{
  "model": "sound classifier",
  "dataset": "songs of 200 made-up bird species, synthesised, often over outdoor noise",
  "train_examples": 39062,
  "n_mels": 64,
  "hop_length": 320,
  "input": "log_mel",
  "spec_augment": false,
  "win_length": 512,
  "targets": ["species"],
  "num_classes": 200,
  "arch": "resnet_bottleneck",
  "norm": "groupnorm",
  "hidden_act": "relu",
  "weight_standardization": true,
  "depths": [5, 5, 5],
  "kernel_size": 3,
  "stem": "deep",
  "avg_pool_shortcut": false,
  "dropout": 0.1,
  "widths": [256, 512, 1024],
  "label_smoothing": 0.1,
  "loss": "cross_entropy",
  "init": "trunc_normal_002",
  "residual_init": "scaled_by_depth",
  "optimizer": "adamw",
  "learning_rate": 0.0019,
  "beta1": 0.85,
  "beta2": 0.999,
  "eps": 1e-06,
  "max_grad_norm": 3.0,
  "max_steps": 8800,
  "batch_size": 96,
  "epochs": 21.6,
  "lr_schedule": "cosine",
  "final_lr_fraction": 0,
  "warmup_steps": 440,
  "weight_decay": 0.0
}
Rows from block 4 of a small sound classifier, named by matrix and row number. Rows with one number belong to one channel. Each number is 50 + 10 x the weight over its row's rms, rounded and kept within 0 to 99. All counts start at 0.
After each channel's rows are labels from the 100 clips, of 14976, where the channel reaches its highest value: "band" is the frequency band that holds the peak. Only what is clearly more common there than usual is listed. The data: songs of 200 made-up bird species, synthesised, often over outdoor noise. In brackets: how many of the 100, against the usual share in percent.
# convs1: 3x3 conv (model.blocks.4.convs.1.weight, 64x64x3x3, standardized in use, each kernel summed), inputs 0-63
# convs2: expand pointwise conv (model.blocks.4.convs.2.weight, 256x64x1x1, standardized in use, transposed), outputs 0-127

convs1.35:52 48 62 57 52 55 37 52 63 48 42 56 62 29 60 51 64 44 69 45 67 46 34 21 49 59 36 28 57 45 63 50 40 52 49 62 49 49 46 60 45 39 49 44 58 53 56 53 46 53 44 57 36 38 48 38 29 48 46 40 38 54 53 46
convs2.35:22 54 36 69 52 46 48 48 55 37 58 47 68 52 40 50 60 47 67 60 30 39 43 45 45 55 59 38 35 53 58 47 58 44 71 51 46 52 58 60 63 58 52 60 23 50 57 51 50 56 44 43 59 58 60 60 36 70 47 66 52 51 48 63 66 59 47 59 49 51 57 51 56 53 63 29 66 48 50 56 50 59 51 37 50 63 63 61 47 40 55 58 53 61 21 49 57 51 51 49 55 43 58 32 50 42 46 55 52 51 53 65 51 49 59 37 57 50 50 41 51 40 67 40 50 63 59 38
band: 1000 to 2000 Hz (47 vs 18.8)

convs1.57:55 51 38 51 61 31 47 43 45 50 47 58 60 37 54 78 37 29 53 44 50 42 49 55 43 47 47 50 32 54 56 32 53 64 58 69 51 58 54 61 48 47 49 45 61 49 36 51 55 31 63 59 56 65 53 31 51 47 31 45 52 51 41 43
convs2.57:45 63 55 53 49 33 60 71 47 44 53 45 64 52 66 59 49 52 41 59 40 56 37 41 51 61 43 70 33 47 36 30 57 48 33 51 54 58 41 60 50 59 66 57 21 52 44 51 52 51 52 65 57 58 58 52 51 44 52 60 58 65 67 45 27 62 56 61 67 52 50 65 57 52 53 54 39 68 53 64 70 41 69 42 42 58 54 56 44 56 64 48 41 61 37 71 43 44 35 34 42 37 54 45 63 66 54 63 46 48 58 45 54 54 45 42 47 52 63 64 32 57 65 51 66 54 34 50
band: 1000 to 2000 Hz (59 vs 18.8)

convs1.49:38 61 44 40 44 42 46 35 57 41 45 65 48 45 56 46 48 65 46 28 57 57 46 66 58 67 47 58 62 49 51 50 45 38 35 50 50 50 37 30 54 71 25 57 52 58 55 41 53 52 58 55 65 61 59 49 49 39 54 46 27 55 48 47
convs2.49:42 65 46 50 59 57 34 42 37 52 54 52 39 58 49 47 61 40 53 61 23 51 68 57 54 30 49 35 51 44 43 43 48 52 50 55 52 42 41 49 48 36 55 53 65 53 61 49 45 34 41 31 49 40 48 60 69 60 57 44 59 44 44 43 60 36 47 44 52 36 67 53 38 59 27 46 47 63 48 32 34 54 36 24 60 49 56 46 55 37 30 27 60 61 45 37 44 64 41 53 53 47 46 55 59 55 54 41 60 45 47 61 44 45 59 65 46 57 57 38 51 66 46 32 34 59 46 33
band: 500 to 1000 Hz (34 vs 15.6)

convs1.12:60 54 43 42 41 61 42 48 56 53 56 56 40 57 70 36 38 48 58 09 57 64 38 44 49 60 58 54 61 47 42 54 54 60 54 65 34 66 56 62 47 53 55 50 40 45 51 47 60 56 48 42 47 56 26 60 50 56 52 56 57 55 53 51
convs2.12:31 50 52 43 70 58 43 50 36 51 47 52 35 71 62 50 66 31 37 49 49 51 56 51 39 43 40 42 55 56 53 47 49 50 56 45 41 82 50 37 37 48 30 48 45 50 55 25 58 37 48 27 54 41 46 53 47 52 47 43 61 63 35 66 49 64 58 39 45 66 40 49 40 54 49 69 40 50 47 50 41 46 62 57 72 48 55 48 47 53 51 53 62 52 55 40 47 53 52 49 47 62 37 48 59 34 41 42 51 63 40 51 53 49 61 62 42 58 42 52 53 60 43 48 43 66 58 64
band: 2000 to 4000 Hz (44 vs 21.9)

convs1.37:31 54 29 48 36 38 46 38 59 46 60 53 52 42 58 61 48 40 58 48 53 50 50 52 57 52 39 63 38 55 54 46 26 42 49 49 36 57 39 46 37 49 51 49 71 52 45 49 52 35 69 52 61 56 69 50 47 24 44 41 37 41 57 57
convs2.37:65 29 67 47 44 55 54 43 55 37 52 46 48 46 42 55 55 47 59 58 38 61 54 46 46 39 52 32 41 61 50 53 37 51 48 63 57 66 53 56 55 36 31 43 55 47 50 55 60 53 48 44 69 45 33 49 51 47 55 36 43 49 60 52 45 18 44 42 57 50 55 52 33 48 52 66 15 44 61 67 66 39 46 46 64 52 52 51 45 51 69 45 33 43 51 50 44 44 44 63 44 47 49 49 60 58 45 62 47 45 53 49 41 42 53 45 54 57 63 32 51 50 43 50 38 48 43 35
band: 2000 to 4000 Hz (52 vs 21.9)

convs1.4:58 50 47 51 46 49 52 36 38 54 37 60 54 40 51 56 59 56 56 54 54 45 43 43 50 45 60 31 25 54 51 38 55 56 62 55 41 66 50 32 60 41 62 49 50 38 53 66 33 42 43 61 44 38 43 31 53 68 70 45 58 48 52 29
convs2.4:53 55 52 65 56 56 46 48 62 57 63 51 59 52 40 54 54 67 59 70 55 37 54 42 60 62 56 58 43 50 42 69 60 39 54 50 65 44 24 62 59 60 55 69 50 64 46 39 57 57 63 42 32 61 41 66 39 47 42 68 34 48 49 29 44 54 36 69 44 49 29 54 78 56 47 38 53 51 53 54 42 63 52 60 49 50 46 50 51 58 41 51 44 62 56 52 58 36 54 40 56 46 57 39 56 61 62 48 41 46 52 51 46 51 58 28 60 38 58 46 56 41 48 50 56 38 45 56
band: 1000 to 2000 Hz (47 vs 18.8)

convs1.33:50 41 33 33 51 51 54 65 52 43 59 38 44 61 73 35 34 39 37 42 48 38 61 47 43 51 56 74 61 56 44 50 51 53 49 50 47 48 65 53 45 63 51 57 35 46 58 61 71 53 63 65 46 50 38 37 45 52 43 38 45 42 60 43
convs2.33:46 55 38 37 62 51 36 31 40 54 43 47 46 60 38 60 28 36 51 34 57 46 47 46 31 48 40 48 44 41 79 46 56 54 36 27 42 68 79 49 58 45 37 47 67 42 49 56 64 38 52 51 57 49 60 41 60 56 37 35 50 42 43 69 50 48 55 45 51 51 45 34 44 53 58 48 45 36 32 52 47 49 59 54 46 46 68 46 50 66 52 56 44 50 64 35 47 51 62 60 51 54 60 51 43 34 42 56 61 70 61 39 57 46 54 48 51 55 35 55 44 63 50 63 59 46 45 66
band: 500 to 1000 Hz (43 vs 15.6)

convs1.22:61 47 37 54 64 62 54 57 52 59 54 53 58 50 47 61 46 31 39 64 64 52 47 39 53 36 35 37 51 63 58 55 34 42 51 48 48 66 48 47 37 58 34 64 50 45 44 61 50 34 52 50 52 46 26 35 56 67 55 49 57 43 46 28
convs2.22:56 64 33 53 57 46 60 55 39 58 55 50 52 41 55 54 60 61 58 57 54 45 39 51 53 54 53 64 48 67 46 48 59 47 47 48 57 40 35 57 40 66 69 55 33 32 54 56 15 50 47 38 32 53 61 51 51 37 48 46 43 55 33 52 50 53 55 65 43 47 43 43 61 39 59 35 51 72 51 44 53 51 36 38 45 53 45 48 29 34 41 45 48 51 41 60 62 53 39 34 53 37 65 59 56 66 42 62 59 42 67 54 45 61 49 34 53 58 40 53 70 50 43 53 60 52 54 32
band: 2000 to 4000 Hz (51 vs 21.9); 1000 to 2000 Hz (45 vs 18.8)

convs1.9:38 65 53 55 44 22 48 38 38 39 55 39 59 46 47 60 47 49 39 78 37 67 57 58 43 60 54 52 50 50 59 56 36 44 33 32 58 32 45 48 56 57 63 51 44 60 36 42 45 65 50 47 62 48 51 58 47 52 48 46 45 60 41 46
convs2.9:42 45 60 46 55 44 58 34 67 62 67 49 58 44 33 30 52 47 49 46 59 42 47 57 44 66 46 40 51 37 52 64 55 57 58 37 63 71 56 33 70 51 48 38 56 67 50 29 49 45 70 22 44 16 47 56 48 53 44 48 48 37 28 43 50 57 58 46 41 54 50 52 53 53 43 41 53 41 43 52 44 62 53 77 59 51 65 45 58 48 33 57 53 52 59 44 51 38 56 49 53 50 30 60 37 33 62 38 42 57 45 42 46 48 61 49 62 43 58 37 44 49 44 76 53 63 60 60
band: 1000 to 2000 Hz (70 vs 18.8)

convs1.62:46 48 57 55 46 36 56 30 50 51 25 54 38 58 63 42 53 60 42 60 46 66 51 64 36 55 53 35 63 35 44 41 58 51 49 54 45 45 50 46 60 59 42 59 49 46 71 48 54 54 37 37 53 48 40 35 46 36 48 63 43 44 66 29
convs2.62:63 51 42 67 34 57 48 44 65 56 53 46 30 37 35 36 52 42 43 51 66 39 52 51 50 79 46 47 51 29 42 54 54 52 56 46 53 35 45 53 49 47 50 42 58 51 45 57 42 56 58 38 34 46 50 37 44 46 46 69 41 53 45 50 47 60 52 48 43 63 37 55 62 45 46 62 72 49 37 47 43 52 46 69 42 50 50 40 39 42 31 48 54 58 60 48 54 42 46 57 49 52 50 27 31 54 61 42 34 55 51 70 60 54 45 47 55 39 52 39 50 43 48 42 50 30 35 43
band: 1000 to 2000 Hz (41 vs 18.8)

convs1.21:62 35 48 35 53 37 42 41 31 56 46 40 50 52 32 69 40 41 35 55 43 67 47 45 63 45 40 38 59 55 49 33 50 60 60 45 58 40 55 47 52 65 46 61 45 49 69 57 51 46 47 58 53 66 29 41 66 59 58 50 55 49 52 39
convs2.21:49 53 41 24 68 56 43 68 31 57 59 36 26 56 67 45 45 57 39 33 54 58 61 55 62 56 78 63 46 56 50 36 48 49 46 40 47 45 52 39 49 51 42 56 51 44 42 36 51 42 44 60 40 57 40 37 53 50 39 40 52 43 59 66 54 44 63 46 68 57 51 56 45 50 58 60 53 41 36 66 59 54 58 51 47 42 55 59 60 58 66 57 69 46 46 38 39 62 58 53 44 41 45 59 60 34 51 43 61 61 47 58 61 60 43 51 54 44 46 63 30 51 55 57 48 57 39 54
band: 500 to 1000 Hz (68 vs 15.6)

convs1.8:47 40 68 62 58 68 50 60 60 56 50 27 43 41 56 39 48 52 61 70 37 40 59 51 37 57 43 51 49 39 55 38 44 54 54 49 55 60 35 56 32 61 46 58 55 49 49 56 42 54 48 29 73 50 40 59 47 65 50 45 56 42 59 38
convs2.8:52 49 64 63 64 43 32 52 53 37 66 45 60 39 44 42 59 39 49 42 50 58 44 54 46 42 47 61 38 33 54 44 60 55 58 46 44 46 39 37 47 67 53 60 44 40 62 51 69 48 61 61 72 39 84 45 42 58 43 49 56 58 46 51 44 59 53 50 48 65 51 61 51 53 62 31 37 51 49 55 47 46 37 54 50 42 42 63 54 49 61 64 48 42 39 50 58 31 54 70 47 44 50 55 40 40 41 51 53 52 48 28 61 39 35 40 58 49 63 63 38 25 48 36 46 44 59 43
band: 2000 to 4000 Hz (49 vs 21.9)

convs1.6:29 56 50 43 54 36 71 29 36 46 58 46 50 52 64 62 50 53 39 53 43 63 63 68 61 62 50 59 59 58 53 44 34 49 47 37 43 28 51 44 49 56 49 46 41 62 46 50 54 57 46 55 49 44 50 48 59 42 66 42 36 27 52 59
convs2.6:43 49 39 58 49 58 42 51 40 57 39 54 49 45 37 37 38 60 47 55 54 60 39 46 39 52 59 46 30 47 43 56 25 46 53 55 51 39 49 47 43 49 47 48 69 48 42 57 66 49 52 58 44 56 38 43 55 43 60 41 49 56 45 43 64 35 37 44 38 49 52 17 49 41 64 36 55 34 38 55 40 75 19 44 47 56 57 25 60 50 37 52 45 48 40 44 52 47 67 65 71 53 70 52 49 48 46 59 46 45 42 54 46 65 38 51 64 36 54 47 53 34 50 42 62 44 50 40
band: 1000 to 2000 Hz (42 vs 18.8)

convs1.30:28 57 37 32 45 51 65 40 57 57 63 53 48 60 69 56 60 47 44 49 45 54 47 51 54 63 43 59 53 53 53 55 16 42 47 46 51 41 47 22 38 58 44 55 45 66 42 46 64 51 53 47 54 52 46 53 54 41 59 44 34 41 63 59
convs2.30:61 42 41 60 44 59 61 49 43 49 52 64 41 49 29 42 47 64 45 43 53 50 35 35 37 40 59 44 45 48 42 53 32 48 40 61 61 55 56 49 57 47 56 42 54 43 45 52 59 62 38 50 52 41 52 52 53 44 50 50 44 53 47 44 70 32 35 64 41 60 52 33 41 46 53 51 55 39 41 44 37 68 28 47 46 42 48 31 52 57 35 56 28 44 46 41 72 40 50 69 66 70 48 43 56 43 31 54 64 40 43 62 42 53 61 62 72 54 35 48 55 36 32 43 63 40 34 31
band: 1000 to 2000 Hz (43 vs 18.8)

convs1.26:47 51 41 36 67 38 51 33 30 28 43 51 52 54 31 60 43 45 40 42 61 43 54 30 53 48 38 45 50 44 55 45 37 61 36 52 54 38 45 55 54 37 59 53 46 41 72 42 68 58 68 39 49 69 48 54 53 52 46 50 51 48 50 47
convs2.26:60 41 55 33 50 64 47 56 48 55 41 63 56 72 55 57 44 55 46 47 56 71 52 51 53 47 43 56 57 58 50 34 44 62 40 52 36 58 59 61 44 45 45 37 52 45 53 50 59 52 57 73 64 49 51 53 53 53 46 45 65 36 55 52 46 42 60 48 53 54 52 40 32 48 45 72 28 38 51 53 53 38 57 68 42 67 47 48 37 55 65 52 54 45 59 48 33 50 53 55 31 51 38 58 39 48 44 62 56 53 49 51 57 55 53 57 42 45 46 53 47 61 44 58 51 33 53 56
band: 500 to 1000 Hz (42 vs 15.6)

convs1.43:60 38 38 56 40 30 47 35 42 65 47 46 42 56 52 76 44 51 55 46 49 56 52 51 49 52 72 38 45 57 70 35 59 45 63 50 43 44 63 46 61 45 53 43 50 38 42 51 35 49 45 59 59 34 59 34 60 42 62 43 33 52 53 47
convs2.43:37 54 62 58 54 58 44 49 52 47 65 41 64 45 43 31 38 56 72 42 51 41 54 45 49 54 57 61 33 45 68 60 55 49 51 48 47 33 82 49 56 49 55 62 49 54 29 48 45 51 48 38 43 41 45 50 40 46 46 66 32 47 49 67 43 46 50 70 62 34 47 38 60 44 69 47 54 53 48 53 58 55 46 51 54 63 44 62 52 49 46 49 46 69 47 43 43 59 56 42 50 58 64 60 58 46 57 52 50 37 49 43 57 39 47 29 40 46 58 45 48 50 67 55 69 53 35 61
band: 1000 to 2000 Hz (79 vs 18.8)

convs1.50:45 59 36 48 51 39 48 46 48 59 61 49 51 40 44 60 38 41 53 48 54 56 51 27 44 18 30 41 37 38 48 63 62 57 63 69 53 75 53 66 57 48 55 55 52 43 51 42 49 55 56 54 47 46 41 54 40 34 51 49 56 64 49 40
convs2.50:43 50 48 45 65 42 52 54 35 21 48 49 56 40 65 43 69 54 51 52 34 34 42 58 76 63 45 51 31 53 56 46 66 49 56 58 41 55 50 44 54 44 60 66 26 45 54 52 38 56 42 63 54 53 46 59 31 54 39 41 52 63 45 44 58 60 54 61 53 54 55 57 61 29 52 42 53 65 65 60 56 39 60 43 36 65 70 55 35 52 62 61 48 37 41 52 49 17 41 55 43 44 58 51 54 46 47 40 42 52 63 38 60 59 55 46 44 63 56 77 55 57 65 56 61 74 53 57
band: 2000 to 4000 Hz (68 vs 21.9)

convs1.0:55 50 51 44 43 42 39 49 47 42 37 56 45 55 54 49 37 54 44 28 74 65 40 32 48 43 30 43 54 41 58 43 55 49 53 55 47 37 54 55 58 40 26 62 40 51 70 65 54 63 53 53 65 41 41 46 53 61 61 51 45 63 42 41
convs2.0:49 41 66 36 68 65 46 50 49 52 47 53 54 53 50 64 41 34 52 34 35 69 81 48 70 53 56 32 58 45 66 59 57 57 45 34 39 46 63 58 47 25 45 38 51 41 38 47 43 34 51 52 50 52 45 51 56 55 48 35 64 34 50 57 43 63 33 45 60 40 51 57 39 45 65 42 35 47 52 52 52 41 55 50 46 50 36 62 46 56 54 36 53 53 55 44 35 60 66 50 36 50 38 52 39 43 55 56 54 44 53 56 56 40 63 54 33 41 45 49 50 52 43 39 45 59 61 58
band: 500 to 1000 Hz (43 vs 15.6)

convs1.61:29 55 42 31 47 40 39 33 53 45 38 60 39 50 34 52 35 52 45 38 54 57 52 55 59 71 42 60 64 46 58 58 53 39 45 45 52 47 39 50 71 58 61 45 50 60 64 38 59 62 50 25 62 47 45 63 53 51 46 51 47 54 62 53
convs2.61:47 40 50 59 44 57 40 41 53 42 39 48 46 60 58 37 60 51 50 44 39 36 69 57 49 39 45 43 64 43 30 46 46 51 49 66 57 60 26 51 45 55 42 49 57 71 72 51 67 54 65 39 53 34 50 57 56 61 64 49 56 44 35 37 55 44 48 31 56 32 60 38 41 50 37 53 35 47 53 47 54 39 37 59 64 49 41 62 64 37 47 44 46 38 51 36 65 66 44 64 59 49 45 44 50 41 51 53 69 35 34 48 38 48 61 64 55 57 49 34 47 51 33 39 34 41 43 44
band: 500 to 1000 Hz (58 vs 15.6)

convs1.60:49 48 46 56 38 55 52 33 53 47 38 49 44 53 60 49 64 63 47 42 48 65 58 42 56 52 59 41 44 48 52 46 35 27 36 43 49 47 50 37 62 55 18 55 53 53 61 66 59 58 41 56 51 39 51 53 44 52 72 47 32 52 28 55
convs2.60:44 21 55 59 52 56 60 36 51 46 54 60 65 62 40 43 33 46 62 37 45 56 64 47 50 51 44 22 62 50 44 58 46 54 53 42 63 38 40 38 31 26 31 43 58 55 40 62 41 42 61 38 51 35 32 53 68 57 48 50 61 33 43 55 47 55 45 37 44 47 52 51 32 49 59 47 62 35 48 43 44 57 47 48 51 54 28 56 58 34 38 33 76 66 64 36 42 59 62 47 52 57 46 49 50 54 64 45 59 39 51 36 45 43 58 58 51 39 43 50 50 51 60 35 42 58 55 36
band: 500 to 1000 Hz (40 vs 15.6)

convs1.40:35 40 48 49 53 55 64 56 50 50 52 59 50 63 51 69 34 41 40 51 65 45 35 58 50 64 32 56 50 53 58 53 55 46 31 56 43 50 23 61 30 37 43 47 64 54 48 50 49 44 59 35 56 68 51 51 50 33 59 46 46 35 58 43
convs2.40:62 40 46 57 55 53 56 58 57 48 37 46 46 58 45 60 49 52 42 45 52 46 35 57 41 36 45 53 62 61 42 42 47 42 40 48 59 41 57 57 36 41 49 48 44 29 60 48 60 51 45 42 37 57 41 51 34 61 52 41 43 45 61 53 32 33 60 51 52 44 38 45 55 55 44 63 33 57 57 46 72 39 47 53 46 61 35 47 50 37 59 54 58 39 45 74 42 55 28 53 29 60 55 47 50 51 37 48 48 54 68 58 65 48 54 47 48 57 40 34 56 54 39 59 49 62 32 39
band: 2000 to 4000 Hz (50 vs 21.9)

convs1.2:31 39 34 45 50 38 43 41 45 63 51 66 47 49 50 70 31 43 58 39 50 51 58 35 52 49 40 45 55 44 49 57 63 55 66 46 54 63 51 56 63 47 56 33 62 36 55 48 48 60 47 43 52 41 53 66 47 30 27 45 55 60 41 61
convs2.2:51 44 44 49 55 47 32 62 54 37 49 53 52 49 60 37 53 65 52 51 42 45 52 47 56 48 55 58 46 58 50 43 55 36 40 65 52 52 50 54 63 55 65 62 53 41 58 46 60 78 42 69 46 58 41 70 41 61 60 42 37 47 43 58 60 52 51 57 41 47 54 24 53 71 66 41 46 57 53 55 57 53 40 46 50 50 56 50 79 46 54 53 43 52 29 44 63 45 20 60 60 64 67 67 48 57 32 49 61 35 44 43 46 66 45 63 55 57 55 40 49 43 52 55 57 59 46 59
band: 500 to 1000 Hz (41 vs 15.6)